Weights of a small image flow-matching model.
Data: 195000 training examples, 7.2 epochs.
Rows from block 6, named by matrix and row number. Rows with one number belong to one channel. Each number is 128 + 32 x the weight over its row's rms, rounded and kept within 0 to 255. All counts start at 0. After the name is the row's rms in percent of the matrix's.
# convs0: first 3x3 conv (model.mid.2.convs.0.weight, 128x128x3x3), inputs 56-62, a 3x3 kernel for each
# convs1: second 3x3 conv (model.mid.2.convs.1.weight, 128x128x3x3, transposed), outputs 56-62, a 3x3 kernel for each
convs0.72 104 [138 112 132 158 134  89 160 148 133 152 151 162 182 184 132 150 174 155 123 113 119 117 113 113 111 101 122 146 147 139 132 144 124 139 135 105 186 167 135 182 199 116 138 165 164 165 204 187 164 193 187 124 135 167 124 141 170 145 223 171 163 171 167]
convs0.73 092 [191  87 150  86 152 119 102 145 145 152 164 123 108 122  81 139 125 177 122 172  66 102 131 166 125  93 171  90 160 119 176 140  95 111 164 121  89 104 101 109 153  85 109 116 168  60 187  85 170 113 134 154 136 108  90  80 122 126 151  51  87 176 144]
convs0.74 116 [180 206 117 165  74 118 122 106  84 117 139 128 114 127  83 136  89 144 202 146 201 128 158 128 106 120 110 103  49 111 121 195 169  95 131 104 129 146 152 157 153 117 129 111 122 112 142  93 109 145 132 113 155 136 124 156 125 164 125 116  99 152  83]
convs0.75 100 [107 163 147 138 100  88  95 151  76 130 141 119 133 174 174 173 124  98 115 126 112  74 110 109 112 108 106 115 133 164  16  85 107 117 134 139 125 176  81 143 166  76  78 134 192  91 104 101 148  94 140 127 116 167 161 149 143 159 131  70 111 114 164]
convs0.76 111 [151 134  92 111  92 134 181  76 147 130  84 133 151 163 104 136 106 116 150 159 127 137 119 155 145 108  81 135 117  95 150 200 133 150 123 112 136 134 183 171  97 116 139 100 131 120  63 135 113 228  97 109 163 100 164 178 119 119 125 105 140 137 129]
convs0.77 114 [130 169 138 149 135  62 109  80 167 151 148 162 105 106  66 129 119 171 111 159 137 143  99 182 163 133 131  88 138 149 108 122 147 128 134 142  96 141 135 108 215  71 133 154 131  93 127 116 132  91 180 155  82 127 169  81 136  57 210  46 115 141 176]
convs0.78 115 [146 108 152 139 132 124 146 104 134 126 122 107 132 134 176 107 143 175 173 140 162  73 119  86 159 111 114  87 159 155 160 169 137  94 139  98 157 150 126  88 148 113 115 149 128 125  82 136 152 122 145 116 138 117  95 119 130 138 121 117 145 101 148]
convs0.79 058 [171 115  88 141  92 172 135 125 104 122 169  92 129 184  92 137 114 159 125 132 101 114 129  79 170 148  91 122 113 121  58 105 132 142  93 157 143 182 126 125  81 183 158 218 118 167 126 139 147 183 159 141 147 165 133 125 150 172  82 190 164 164 125]
convs0.80 102 [145  77 179 124 163  84 130 100  98 163  79 172 124 100  84 115 107 102 159  86 109 114 125 122 148 104  89 137 114 154  96 127 142 151 166  95 147 125 172 126  79 110 144 100 167 146 143 132 127 107 104 111 135 178 143 185 144 155  94 117 123  67 158]
convs0.81 081 [126 147 139 159  91 133 101  95 111 180 132 124 131  84 108 121 190 170 135 141 148 151 126 106 169 142 123 119 115 114 117 139 106 151 149 146  76 201 131 216 117 176 131 128 115 101 101  97 107 195 130 195 121 160 152 202  74 113 123 137 159 178  77]
convs0.82 090 [132  88 121  93 150  68 151  69 124 149 110 155 114 107 133  76 106  69 117 148 137 162 105  71 117 144 134 129 106 117 141 154 162  81 139 116 158 145 143  68 113 111  83 170  41 106  83 114  96 105 165 175 145 105 122 163  74 123 106 186 170  95 106]
convs0.83 109 [167 108 121  92  82 124 157 119 141 124 105 166 143 123 111 136  85 168 126 112  91 112 119 125 181 165 119 142 124 115 103 135 131 162 119 134 117 117 151 126  91  98 136 109 149 121 135  89 131 176 166 120 109 121 140 108 116 114  77  57 203 255  90]
convs0.84 098 [ 92 120 136 135 162 126 139 113 203 156 137 111 145  94 196 165 109 118 126 164 113 145 122  68 138 126 195 111 144 144 113 169 142 115 124 116 150 151  91  76 103 176 154 141  99 101 111 124 177 120 163 105 104 113 147 124 136 111 199  93 145  85 153]
convs0.85 113 [184  79 130  70 199  78 148 182 143 137 137 122 131 145  87 144  86 112 108 111  89 115 133 115  99 191 163 128  90  95 134 148 117 149 106 142 151 145 129 104 160 125 135 118 165 109 139 110 145 148 117  99  84 161 146 132 155 140 115  73 135 145 142]
convs0.86 062 [129 148 119 118 109 132 127  92 133  73 162 103 163 157 105 141 160 111 170 131 137 119 111 105 106 105 161 136  63 143 177 169 122 153  73 139  94  69 142 172 237 104 193 141 100 189 120 151 193 181 154  97 161  68 130 189 212 148 100 124 114 164 137]
convs0.87 116 [ 99 127 161 130 146 122 113  66 118 136 108 118 185 114 103 105 134 126 116 114 108  96 167 112 157  88  97 117 141 142 160 158 142  77 151 118  83 118 134 153 226 115 138  82 111 124 136 136 134 156 123  91 128 183 164 168 120  83 153  64 100 137  76]
convs0.88 095 [144 118 107  54 102 119 166  96 123 142  87  84 143 151 181 110 165 124 129 124 164  99  90 104 156 113 130  91 109 112 127 114 130  66 107  81 130 121 117 135 174 147 114 114 141  82 114 116 134 141 148 115 150 137 112 169  96 131 101 162 109 196  75]
convs0.89 103 [113 107 174 163  78 120 122 157  67  70 172 120 154 107 165 110 124 153 135  99 138  70  95 109 129 104  92 177  68  83 138  96  62  74 135 147  90 138 178 104 146 121 139 117 125 138 187 130  89 127 141 145  93 188  80 110 117 129 197 111 136 139  78]
convs0.90 087 [163 144 150 140 150 123 160 135 130 105 116 118 103 139 104  71  91 102 127 116 141  98 148 156 168 120 136 110 158  92 134 163 152 119  91  98 150 163  80  87  93  66 179 177 111 142  84 157 122  91 168 128  98 168 154 113 125 103 105 130 133 146 140]
convs0.91 106 [152 126 118  86 133 179 113 158 145 149 109 115  93 105 100 107 103 144 131 135 139 110  81  87 158 213 143 162  94 148  76 107 102 108 102 108 124 137 143 133 115 118 104 167 149  86 177  92 156 169 104 117 149 150 163 109 146 100 115 114 137 198 124]
convs0.92 114 [162 136 104 102 140 110 125 138 101 124 109  87 120  65 183  68 131 118 115 142 158 112 157 126 136 169 144 107 135 102 182 119 111  84  77 159 117 120  68 108 153 105 110 118 118 115  73 111 160  88 127 162 101 139 118 101 118 125 179 110 165 106 135]
convs0.93 105 [126 201  81 144 128 122  95 178  93 147 136  91  76  88 143 126 130 148 101 140 154 123 206 152 102  43  71 105  84 144 100 180 157 108  99  95 171 122 137  50 197  65 133 110 160 162 108 106 144 124 107 113 135 119 149 125 172 149 120 104 160 138 149]
convs0.94 110 [ 95 171 127 113  86 105  79 176 128  86 170 105 177  69 180 127 117 158 112 163 153 101 144  93 132 117 207  93 128 141 165 109 212  73 191 179 104 196  85 122 127 126 153 127  81 127  90  94 156 110 185 110 164 124 101 146 165 137  98  64 137  88 118]
convs0.95 086 [164 138 129  83 123 129  65  86  68 119 139 129 130 137 191 149 131  62 155 116  91 101  99 178 158 111  57 108 138 129 162  91  90 122 107 125 127 130 139  91 174 120 160 166  86  80 203 113  99  77 210 135 167  96 194 101 156 121 165  96 128 125 125]
convs0.96 105 [ 99 112 164 113  97 158 111 123  96  99 125 142 128 207 105 128 109 167 165 100 125 108  58 133 165 181 176  87 130 132 138 156 131 112 172 127 153  65 128 126  95 141 153 117 114 117 117 110 128 159 109 108 115 106 169  77  52 124 145 200  87 133 144]
convs0.97 095 [123 119  98 136  97 116 138 111 105  96 204  98  93  83  54 146 154 102 129 109 111 133 102 157 147 139  70 142 119 139 123 102  97 122 141  88  50 181 140 104 114  92 168 115 133 136 127 157 153  96 168 132  81  88 143 163 113 131 152 160 122 122  83]
convs0.98 104 [148 110 156  83 141 144 170 176 140 147 129 114 150 143 116 160  84  92  96 115 169  58 121 129 133 125  91  82 119 127 134 145  89 140  89 115 123 147 107 109 166 104 139  92 150 132 142 123 156 136 110  70 146 108 140 165 144 107 135  98 123 162 184]
convs0.99 101 [102 119 174 185 123 138 115 146 138 141 105 106 122 163  94  63 137 147 161 205 110  86 185 107 188  95 134 110 172 102 165  94 152 118 197  93 169 153 108 116 103 160 127 111  97 146 117 147 145 159  93 101 155 109 142 116 124 134 145  84  73 166 152]
convs0.100 094 [ 83 121  92 137 137 119 136 159 157 117 183 144 105 139  73 134 148 152 107 116  98 125 133 100 162 116 156 110 102 122 103 164  99 147 154 119 147  69 122 163 152 202 129 149  88 118 152  98 114 117 167 156 144 134 126 130 147 116 129 137 155 150 138]
convs0.101 097 [163 136  99 135 173 174 109  97 125 164 135  98 142 151  85 120 103 109 105  94  95  88 127 134 123  88 171 116 107 101 147 172 118 118 130 147 151 100 187 108 108 146 165 151 134 135 151 156 123 182 169 106 190 163 111 117 176 119 161 153 118 108 122]
convs0.102 109 [ 96 110 125 152 125 120 117 135 106 145  85 137 126 105 132 111 110 128 139  99 164 138  66 143 112 123  97 132 162  91 146 103 121  71 149 130 107 126  91 139 126 137 129  95 156 123 132 145 142 128 117  78 223 122  71 145  95 167 149 120 120  94 148]
convs0.103 118 [126 114 116 138 120 213 112 108 135 126 130 111 160  97 109 143  70 120 131  97 105 118 133 174 131 153  50 164 157 132 114 141 128 106  72 151 125 117 167 126 146  62 103 176 141 114 155 172 127 139 137 100 162 127 161 138 138  94  85 190 149 169 109]
convs0.104 116 [118 176  88 142 167  76 132 124  97 132 118  72  97 141 140 156 174 131 107 161 126 166 102 139 151  90 154 155 161 151 102  71 196 119 141  84 159 188  95  91 112 165 147 102 110 111  92 107  97 192 130 129 133 145 176 202  75 114 100 143 161  61 190]
convs0.105 107 [112 150 108  33 205 142 179  60 200  91 137 147 135  66 167 107 117 123 134 157 130 146 166 139 168 101 145 148 141 110 131 159  88  91 160 153 109 122 112 128 115 153 121 144 108  93 131 130 178 170  91 117  81 139  97 125 157 121 189  94  89 146  96]
convs0.106 099 [129 132  90 163  88 125 112 143 135 153  76 155 151  90  78 162 113  86 155 152 109 127 158 124 121 112  84 110 200 142 126 183 121 139 135 112 125 122 145 108 134 139 126 127  79 163 156 105  92 121  97  80 117 138 129 152  94 143 111 130  99 139 161]
convs0.107 109 [133 132 109 162  36 112 133 114 108 151  51 124 163 138 100 111  88 159 142 100 147 154 139 165 121 131 103 142 173  89 115 187 108 130  65 153 135  82 106 156 102 137 113 115 153 114 139 115 131 148 120 118 114 121 107 126 109 157 114 133 143 135 111]
convs0.108 122 [137 105 127 147 157 128 106 241 132 135 158 150  77 154 105  98 186 188 102 144 155 187 164  74 111 131 121 109 189  95 152 134 131  80 187  96 143  95 157 103 114  95 170 163  77 136 165 122  94 110  99 141 114 133 161 144 127 152 121 126 109 112 135]
convs0.109 082 [114 150 122 187 149 122 159 105  70 122 145 108 110 107 122 101 155 156 163 131 148 123 106 139 161 131 169 101 109 116 122  69 173  69 137 135 159 194 107  56 139 121 162 129 101 127  97 134 170 115 133 149 151 146 113 176 116 115 127 166 186  89 148]
convs0.110 113 [174 148 112 172 136 131 134 116  76 102 166 117 254 144 105 110  95 141 160 145  92 100 102 113 170  79 132  87 156 100 137 132  84 123  93 159 163  48 106 168 121 160 167 167 129  60 144 102  98 122 132  84 128 134 117  13 126 117 156 167 161 146 132]
convs0.111 114 [ 97 153 164 130 109  70 104 205 139 139 100 113 144 116 157 138 122 169 128 178 120 138  95 132 102 123 112 130 132  87 132 124 115 135 174 111 114 102 162 138  57 146 154 119 166 145 130 112  98 145 147 130 118  96 117 162 120 118 210  70 123  82 107]
convs0.112 083 [137 124 137 107 102 103 127 127  98 135 103 111  98 163 159 154 110 119 113 113  96 174 112  93 184 182 112 209 145 150 136 194 112 111 138 123 173 119 138 108 105 121 123  91 133 160  83 132 174 142 137 145  90 144 141 123  74 142 144 103  93 193 132]
convs0.113 102 [209  97  86 114 111 116 176 124 111 160  90 140 156 160 129 103 117 121  94 151 166 151 165 105 151 164 113 113 119 192 106 106 108  89 165  96 112  80 128 142 155 125 179 106  69  94 156 130 135  51  96  99 136 115 135  92 100 184 123  70  93 137 150]
convs0.114 114 [127 167 103 111  62 155 136  68 155 106 159  80 129 118 176 118 179 138  97 142 142 142 171 112 152 132  86 152 169 171  95 168 118  97 138 147  50 195 110 138 122 124 137 106 126 161  80 175 115  63 129 137 106 135 108 191 112 118 134  97 108  88 191]
convs0.115 093 [ 82 128 168 182 182 115 169  74 152 145  93 144 127 140 109 128 131 141 135 179  80 137 137 108 124  58 110 153 138 139 163 137  75 147 111 144 116  64 109 134 151 158 111 140  86 167 131 145  77 135 164 107 113 129 153 110 145 121 122 124 135  70 142]
convs0.116 106 [168  78 110 103 118 121 168  39 126 108 136 137  98  48  63 164 110 146 127 137 127 132 134 181 148 118 134 191 153  97  77  53 148  93 134 131 118  98 121 140 160 134 131  96 102 118 125 169 119 140 112 125  72 154 147 131 158 119 120 124 148  97 146]
convs0.117 091 [ 98 129 124 192 197 148 118 143 119 121 100 123 113  86 118 138 142  99 130 128 151 121 194 140  93 200 109 118 109 149 136 152 112 126  59  80 107 147  76 110 110 122 141  95 104 114 157 138 178  76 126 108 113  70  80 131 110 145 138  64 133 116 180]
convs0.118 119 [102 120  92 164 129  76 141 130  98 101 166 108  96 122  95 165  76 144  83  74 118 166 164  90  95  90 150  69  98 151 137 106 174 138 170  91  87 150 141 156 127 150 113 121 118 160 148 120 126 118 136 113 111 103 143 157 126 118  86 112 137 151 169]
convs0.119 107 [131 120 161 158 207 152  83 178 129 105 136 114 169  90 171 123 160 115 123 160 102 143 204 143 104 210 112 181 230 169 110 136 171 113 112  92  86 123  84 132 181 117 161  83 142 108 170 119 112 110  97 141 138 148 107 116 136 101 151 155 107 172 104]
convs0.120 095 [154 134  92 172  69 168  82 164  92 127  97 140 112 143 161  68 170 162 135 130 143 180  75 137  77  88 120 109 133 113 128  88 110 107 149 163 164  32 183  97 114 208 124 135 112 139 109 126 162 119  87 177 110  95 123 143 126 186 113 169 108 106 101]
convs0.121 114 [156 136 134 129 200  52 126 110 161 143  73 159 164 197  79  88 151 108 147  84 142 118 125 160 110 198 107  88 132 147 131 146 163 120 197  84  57 247  63 146 127  93 158 100 144 173  88 115 164 152 116  86 138 110  92 119 126 163 162 111 125  50 196]
convs0.122 088 [187  78 123 150 140  80 163  48 147 150 112 104 137  72 134 153 108 128 164  99 155 114 193 118  90  76  89 105  66 108 132  67 121 126  63 121 141  69 148 116  55 156 120 158 109 117 130 108 116  95  94  96 164 144 122 109 134  68  91  93 135  81 148]
convs0.123 117 [103 109 120 117 139 119 173 204 130 135 188  93  95  83 176 140 122 108 136  80 172 164 205 143  82 130 118 155  74 156 125 166 171 110 175 122 123 161 116  88 110  78 105 218 139 162  70 120 164 117 178 119  76  89 122 126 189 114 109 126 150 196  94]
convs0.124 093 [131  86 138  81 112 111  95 162 144  94 115 134 176 131 134 123  99 168 106 170 130 116  86  63 104 137 121 152 152 160 128 183 138 148  68 168 126 100  79 162 143 187 128 112 155 123 125 117 120 184 136 138  67 124 164 136 127 154 113 113 136 110 182]
convs1.72 055 [ 71  72  97 104 119 125 143 130 130  61 122 133 142  59 150 160 128 142  91  62 160 122  75 117 101 125 115 138 172 120 144  93 117 155 110 142  88  81 134 130  85  85 139 110 121  81 143 129 109  54 124 129  85 113 105  36 136 107 134 116 147 129 174]
convs1.73 091 [ 88 112 127 128 116  92 156 102 156 177 103 114  76  78 123 166 137 133 134 112  94 146 106 144  89 118 191 144 169  64  73 135 144 145 134 158 158  83  87  52 174 127 107 125 141 121 151 130 151 115  96  53 171 106 102 106  61  59 178 111 141  93 113]
convs1.74 111 [184 161 126 144 172  79 102 114 125 109 122 114 134 166 119 139 141  91 125 143 131 123 161 176  83 133  46 145 174 152 106 110 138  88 187 129 122 158  65 137 119 113 135  81 122 141  91 133 140  78 171 184 118 124 166 133 116 108  71 128 135 161 151]
convs1.75 101 [ 62 146 114 113 137 135 118  89 123 159 150 128 120  96 126 140 108 133 159  68  90 110 123 165 137 169  80 125 153 132 138 139 217 147 141 114 117  81 124 156 123 107 131 114 127  91 158  77   9 201 129  96 138 162  96 149 167 151  91  79 104  89 149]
convs1.76 112 [ 88 139  52 111 123 191 189  56  93 153 121 130 157 122 116 103 110 145 115 132 121 173 108 108 122 123  99 173 130 101  90 142 132 169  95 132 101 124 125 114 176  80  52 126  87 177  85 131 129  40 192 136 191 142  88 105 146 119 142 133 147  82 113]
convs1.77 118 [ 78 123 124 154 135 119  73 100 145 126 103 127 110 154 175 109 103 106 119 154 127 108 136 181 131 101 139 102 118 136 143 148 144  99 121 173 118 148  87 198   0 191 128  73 163  96 157 102  46 157 150 163 153 170  59 134 105 139  60 190 126 158 112]
convs1.78 110 [128 155 110 102 162 131 123 101  91 125 146 138  75 110 100 152 149 174 158 138 120 117 162 191 125 107  63 135 147 190 147  67  68 141  86 163  91 138 160 165  66 143  49 146 114 135  91 158 109 138 108 110 210 104  75 148 108 120 107 139 125 121 203]
convs1.79 067 [ 90 130 116 136 147 138 131 167 137  92 122 172 100  88 136 141  64 179 109 103 118 174 127  99 193 116  87 141 192 153 109 116 149 159 103  92  89 112 149 112 175 119 159 113 117 104 146  59  80 116 111 128 116 141  61 107 100 126 142 103  86  87  60]
convs1.80 099 [115 134 138  68 137 146 192 100  45 128 113 144  88  99 131 151 104 154 125  91 131 131 154 117 183  92 157 150 123 111 125  96 132 152  98 178 127 126 124 157 108 126 113 153  81 129 178  93  64  87 139 110 161 117  90  77 105 120  97 105 161 169 138]
convs1.81 087 [125  77 139 122 212 105 125  90 169 156  94 143 111 142 156 104 133 139 129 141  95 161 102  64 130 163 137 101 109 126 145 136 116 135 129 105 137 170 150 133 140 143 168 109 131 119  83 113 162  57 115 158 147 121 168 116 150  77 156  96 165  82 123]
convs1.82 090 [140  94 148  88 116 108  91  94 138  84 120  80 172 121 146 127 123 119 147 107 104 127  69 135 117 137 121 157 119 103 118 132 111 152 133 146  64 153  80 113 108  73 130 152 171 113 178 150 162 132  91  83  47 126  63  85 167 158 100 119 159 166 131]
convs1.83 102 [153 139 143 116 153 120 192  88 172 142  91 133 132 135 163 113 141 123 149 185 123  92 172 122 113 114 101 161 116 159 116 133 185 105 130 122 162 153 133  74  94 142 156 109 127 115  86 125 173 126 174 212 131 145 176 166 168 114 100 109 145  98 133]
convs1.84 096 [ 83 149  89 140  86 175 104  99 118 151 136  61  56 159 169 159 100 125 124 147  98 148 126 132 108  65 196 110 153  91 123  79 147 154 132 155 131 114 100  66 146 184 146  92  87 170 199 131 103 134 108 111 133 157 130 138 129 144 103 107 107 153  97]
convs1.85 112 [127  95 128 142  78 189 116 121 100 111 150 188 149  93  94 146 104 148 131 113 146 139  88 130 107 149  76 101 102  95 146 146 100 105 158 140 124 116  99 142  80 140 123 139 108  67 184 140 136 109 158 139 129 113  69 123  96 188  98 148  88  99  82]
convs1.86 071 [139 160  88 114 179  95  93 157  96 219  79  57 114 139 118 156 128  69  82 103  97 111 159 153  91 103  58 188 147 158 100 143 151 157 108 141 104  82 103 101 159 136 116 181  90 181 125 113  83 107 132 128 125 133  57  95 109 139 115 135 146 105 170]
convs1.87 112 [125 190 106  51 149 100 120 129 137 130  99 136 120 146  86 111 178 190 157 164  69 116 124 159 121 146 153 137  85 164 116 105  95 152 117 145 129 232  53 145  24 104 112 170 150  72  97 199 175 125 106 110 133 155  96 158 118 176 116 123 152 111 139]
convs1.88 097 [115 157 129 157 132 125 130 118 113 114 162 156 160 142  78  92 137  89 146 126 114  90 189  93 139  94 151  75 152 174 141 148 103  87  77 120 105 106 143 160 204  87 101  83 179 130 126 106 142 141 131 136 121  96  94 175  95 147 147 145  92 153 124]
convs1.89 105 [170  95 161 129 111 111 124 172 121  95 151  94  97 159 150  90 104 189 108 127  97 134 136 150 140 169  95  85 166 168 139  90 119 168 159 160 121 115 142 160 110 131  70 199 153  91 188 102 118 118 183  87  84 117 101 106 121  95  87  88 134 151 139]
convs1.90 085 [127  92 140 137  91 131 113 133 133 123  73  74 126  71 144 131 104 126 106  90 143 142 113 115 147 129 183 135 144  91 130 127 152 124 133 149  79 203 116 138 121 102  87 134 104 129 148  76 138 118 105 143  63 158  48 122  58 123 122  91 139 112 110]
convs1.91 106 [146 149 133 109  78 172 129 136  86 111 185 134 129 148 174 132 115 117  94  86 104 163 160 106 152 167 165 135 161 149 142  80 128 118 187 145 123 114  81 136 153 115  88 129 128  99 137  71 136 122  85 146  79 155 142  66 136 118 137 128 102 139  93]
convs1.92 113 [131 133  77 158  67 167 147 127 149 121 106 122  89 128 147 177 139 140 164  84 127  92 156 107 119 117 156 133 145 177 144 144  84 117 133 162 147 100 139 183 101 132 148 129 127  98 118  94 103 151 153 167 202  98 115 115 127 152  78 152  88 176 147]
convs1.93 103 [125 154 129 147 137  83 129 132 133 104  87  98 108 163 119 143 136  90 116 129 110 106  85 132 129 100 193 161 121 140  88 136 164 105 132 173  96 166  91 124  86 186  74 155  83 136 157 118 126 164 110 162 126 104  96  53  97 164 117 114  79 128  97]
convs1.94 104 [116  99 155 151 194  92 147  68 129 147 126 110  68 152 129  99 115 130 131 139 169 142  96 125 142  90 136  87  86 139  99 164 106  96 168 162 192  93  91 136 102 114 128 109 117 138  73 146  67 178 148 152 164 117 126 179 158 171 127  58  87  66 170]
convs1.95 090 [122 191 181 114  99 122 129  78  92  88 118 134 103 132 148 142 120 120 152 122 130  95 137 129 132  90 148 156 116 113 104 140 144 194 122 161 141 110 127 108 149 142 118 155 134 144  78 106  65 174 185 116  75 140  82 154 100 131  97 133 130 178  40]
convs1.96 102 [106 135 207  99 118  96 156  95 133 114 122 119 102 101 194 116 118 138  86 121 104 141 179 181 103  93 113 101 115 105 105  82 180 145 104 153 127 156 121 123 119 147 112 133 102 161 199 123 166  51 149 111 106 116 113  73 155 112 104 100 155 222  85]
convs1.97 091 [ 99 150  81 145  78  84 165  92 117 136 152 135 142  94 154 132 115  96 137  76 136  82 146 140 108 119 131 172 170 137 129 116 132 169  96 131 112 118 148  93 163 122 106 181  98  94  80 107 150 120 159 113 144 133 132 142 133 132  82 119  93 166 118]
convs1.98 101 [154 123 122 134 143 129 194 164  65 126 109 128 156 142 146  88 122 132  95 170  88 102 169 114 157 108 122 120 142 197 121 128 131 124 137 146 149 126 109 118 136  62  88 152 170  78 134 127 132 117 171 105 156 128 142  97 166  42 166 110 159 131 156]
convs1.99 098 [125 128 124 121 120 101 164 113  92 127 109  69 134 113 117 163 135 138 113 111 158 126 102 141 115 186 157  87 202  91 120 128 146 106 166 132 104 106 160 135 107  77 117 160 151 125 158 124 118 122 117 171  75 116 117 115  85  59 143 117 170 130 110]
convs1.100 090 [109 107 114 195 144 101  71 160 100 203 121  75 130  67 127 162 150  94  82 142 130 138 205 124 119 136 160 131 153 133 117 170  92 162 130 155 120 184 130 146 117  95 127 105 159 187 133 121 128  99 100 101 170 106  68 124 123 128 153 133  63 106 129]
convs1.101 075 [117 150 121 160 188 149 120 148  87 136 139  90 122 134 118  47 129 145 158  88 173 122 139 160  45 119 144 137  94 196 158  77 183  41 158 156 182 101 185 124 144 104 186 151 161 119 137 135 108 181  76  71 167 123  85  97 139 148 123 120 149 173  75]
convs1.102 110 [120 133 136 121 109  84 147 108 152 127 128 109 173 154 115 110 121 119 140 163 183 103 129 177 109 110 132 158  91 187 121 147 116 134 136 153  94 155 139  60 191 123 150 123 170 159  16 142 197 108 133 116 123 133 124 164 163 110 145  81 162  83 132]
convs1.103 110 [113 169 149 125 122 139 133 147 108  72  94 109  79 186 162  90 115 124 103  77 143 118  64 153 133 129 129 150 171 167 117 114 105 145 132 159 151  85 167 170  90  52 124 160 118 126 150 125 114  54 180 102 148 109 216  78 115 100 194 139 106 160 120]
convs1.104 114 [112 122  99 134 100 161 139  88 142 151 144 156  77  87 176 151 176 106 141 128  78 101 156 112 129 136 181 185 131 109 100 140 184 105  82 163 103 186 118 119 186 123 131  78 100 103 142 112 131  36 131 137 206 166  54 182  96 109 127 129 157  52 109]
convs1.105 109 [ 65 165 100 134  74 168 137 109  98 123 101 119 144 117 169 121 139 112 126 171 114 142  94 144 101 165  93  83 118 185 136 131 165 150  99 126 112  95 134 118 174 113 162 102 135  98 158 114 165  66  92 138  93 169 141  84 168 159  74  92 121 116 172]
convs1.106 092 [131  90 136 121 108 165  99 157  92  86 133 101 129 106 137 172  91 150 139 105 158 101 117  91 143 120 165 100 135 122  86 107 174 170 190 129 112 127  92 150 152  88  85  80 107 145 198  79 148  92  93  80 142 107 108 129  67 101 136 117 115 122 115]
convs1.107 109 [150  80 140  90 211 113 103 105 142 133 127 160 160 131  93  40 206 165 126  90 142 154 151 114 100 169 142  95 166 113 174  86 106 136 149  97  69 167 161 110 160  72 134 139 132 154 125 102 117 168 119 136 109 113  88  92  88 135 146  93 139 147 135]
convs1.108 116 [ 85  84 147 177 128 162 102 137 119 140  93 129 151 107 142 124 141 162  96 124 189 181  94 105 125 145 186 184 120 157 112 146 149 140  94 148 192   5  54 144  94 197 129 139  75 145 161 146 149 140 174 162 117 141 148 114 152 125 116 169 135 100  74]
convs1.109 081 [164 175 107 113 122  85 123 101 139  71 111 103 137  90 144 138  96 149 115 178  48 116 164 144 129  90 135 187 120 121  22 162 149 224  84 131 104  76 123 135 162 133 186 110 117 102 114 152 172 156  52  88 161  71 134 113 101 103 171 172 135  93 123]
convs1.110 110 [192 124 124 111 131 105 148 153 168 140 170 115 129 181 119 132 136  98 119 137 174 107 141 157 164 159  87 155  80 192 110 188  94 146 119 173 104 139  70 108 118  80 120 164  91 108 174 157 161 140 103 172  85 201 121 136  88 154 127  86 112 186 142]
convs1.111 109 [ 80 109 133 189 133 149  88 121 157 141 126 113 107 119 122 133 138 181 134  94 130 104 157 146 115 122 110 115 121 127 160 118  90 141  84 142  80 137  97 172 198 107  70 143 141 109 136 165  82 114 137 184 113 118 140 238 108 180  87 105  81 113 141]
convs1.112 081 [ 86 102  84 121  93 113 117 135 133  98 111 148 216  53 137 137 118 126 108 115 172 112  97 149 149 126 125 136 134 123  85 183 107 164 118 181 100 117 124 116 135  80 118 115 121 127 112 104 144 155 137 108  84 110 114 134  44 125 132 118 102 120 117]
convs1.113 098 [125 136 129  84 122  64  91 120 189 130 136 116 133  84 101 119 129 164 133 143 140 138 149 157 148 114 154 124 131 110  96 172  87 142  84 141  58 120 131 144 112 130  78 151 125 128 160  68 159  92  76 168  89 140 151 101  88 122 175  89  79 127 116]
convs1.114 104 [115 154 164  96 170  84 135 161 103 107 145 101  91 175 159  62 171  44 139 163 111 120 138 143 113 119 109 139  99 169 104 142 130  89 110  89 219 101 145  90 120 153 176  93 199 109 142 160 140 140 159  85 188 159 171 143 155 142 156 119 139  84 201]
convs1.115 086 [154  92 145  93 148 125 108 123  46 117  73 157 156  75 104 137 144 165 126 113 134 120 141 106 103 163 141 147  99 132  60 129 141 173 189 149  99 108 108  98 201 121  68  74 170 114 137 103 124 129  72 189 125 102 105  91 116  92 129 106 144 103 108]
convs1.116 111 [187 165 117  59 147 166 154 128 122  80 170  88 178 154 101  98 133 112  90 160 137  83 140 116 119 130 102 128 112 126  99 150 192 156 106  83  98 194 112 152 108 159 112 182  75  57 179 145 181 145 117  97 118 124 101 142  85 118 101 139 191 118  81]
convs1.117 096 [151  73 128 118 116 146 111 159 132  41 146  65 155  51 107 136 126 149 108 125 117 114 101 146 154 118 157 118 119 142  89 126 123 135 123 160 121 108 158 126 151 128  59 126  81  85 156 122 155 115 160 139  91  82 134  87  76  91 163  58 100 140 127]
convs1.118 117 [ 97 132 130  80 142 119 145 107 147 105 136 123 108 139 119 124 167 122 128 142 105  86 153 160 136 125 115  72 206 154 134 105 145 151  86 132  96 142 138 136  92 139 111 112 103  68 153 166 114 112 141 158 182 104 170 218 139 109  45 176 129 126 107]
convs1.119 107 [179 157 152 123  47 132 123 127  92  97  94 100 149 172 170 197  67 147 116  83  87 118 114 156 140 106  81 206 112 117 140 108 147 105  76 126 137 181  94 139  58 132 161 106 160 108 125 110 133 135 113  80  86 143 118  89 138  53 122 149 166 191 112]
convs1.120 090 [ 87  91 120 165 131 131  95 132 133 173 104 122 131 113  78 134 102 171 135  84 130 166  76 136  91 190 133 131 134 109  95 127 128 161 158 132 117  69 160 174 110  54 176  88 143 105 119 162  81 149 131 112 113 101  60  69 102 176  75 127  89 142 158]
convs1.121 113 [ 84 146 132 176  78 123 145  87 132 153 113 163 153  74  89  95 174 128 172  97  96  90 120 165 129 161  68 172  78 140  69 148 114 113 143 120  90 190 162 170 109  82 193  38 182 123 149 208 140 136  15 110 150 146 105 221  91 153  90  87 165 168 183]
convs1.122 079 [124  91 104 140 111 127 121 134 133 120 203 111 121 115 107 151 105 149 209  82  95 139  89  93 146 174 140 170  64 114 150 123 169 129 128 114 122 135 109 172 123 174 124  59 123 121 133 120 125 152  49 174 133  83  71 147 131 118 103  88 165  85 141]
convs1.123 112 [102  81 110 117 168 127 122 114 127 178 171 155 135 119 145 170  78 132 137 103 161 109 112  85  68 160 105 110  71 131 153 113 171  93 165 104 170   9 142 127 162 147 112 129 150 127 171 100  72 145  88 232 104 100 149  28 130 153 198 117  99 110 149]
convs1.124 094 [124 135 166 142  91 209  89 139 125  57 113  88 129 148 133 139 144 133 117 122 130 207 107 159 153 126 105 136 127  92 163  80 140 121  97  94 111 147 151  57 130 105 162 172  96 117 142 110 195 113 156 113 121 153 106 114 197 141 164 146 118 136 119]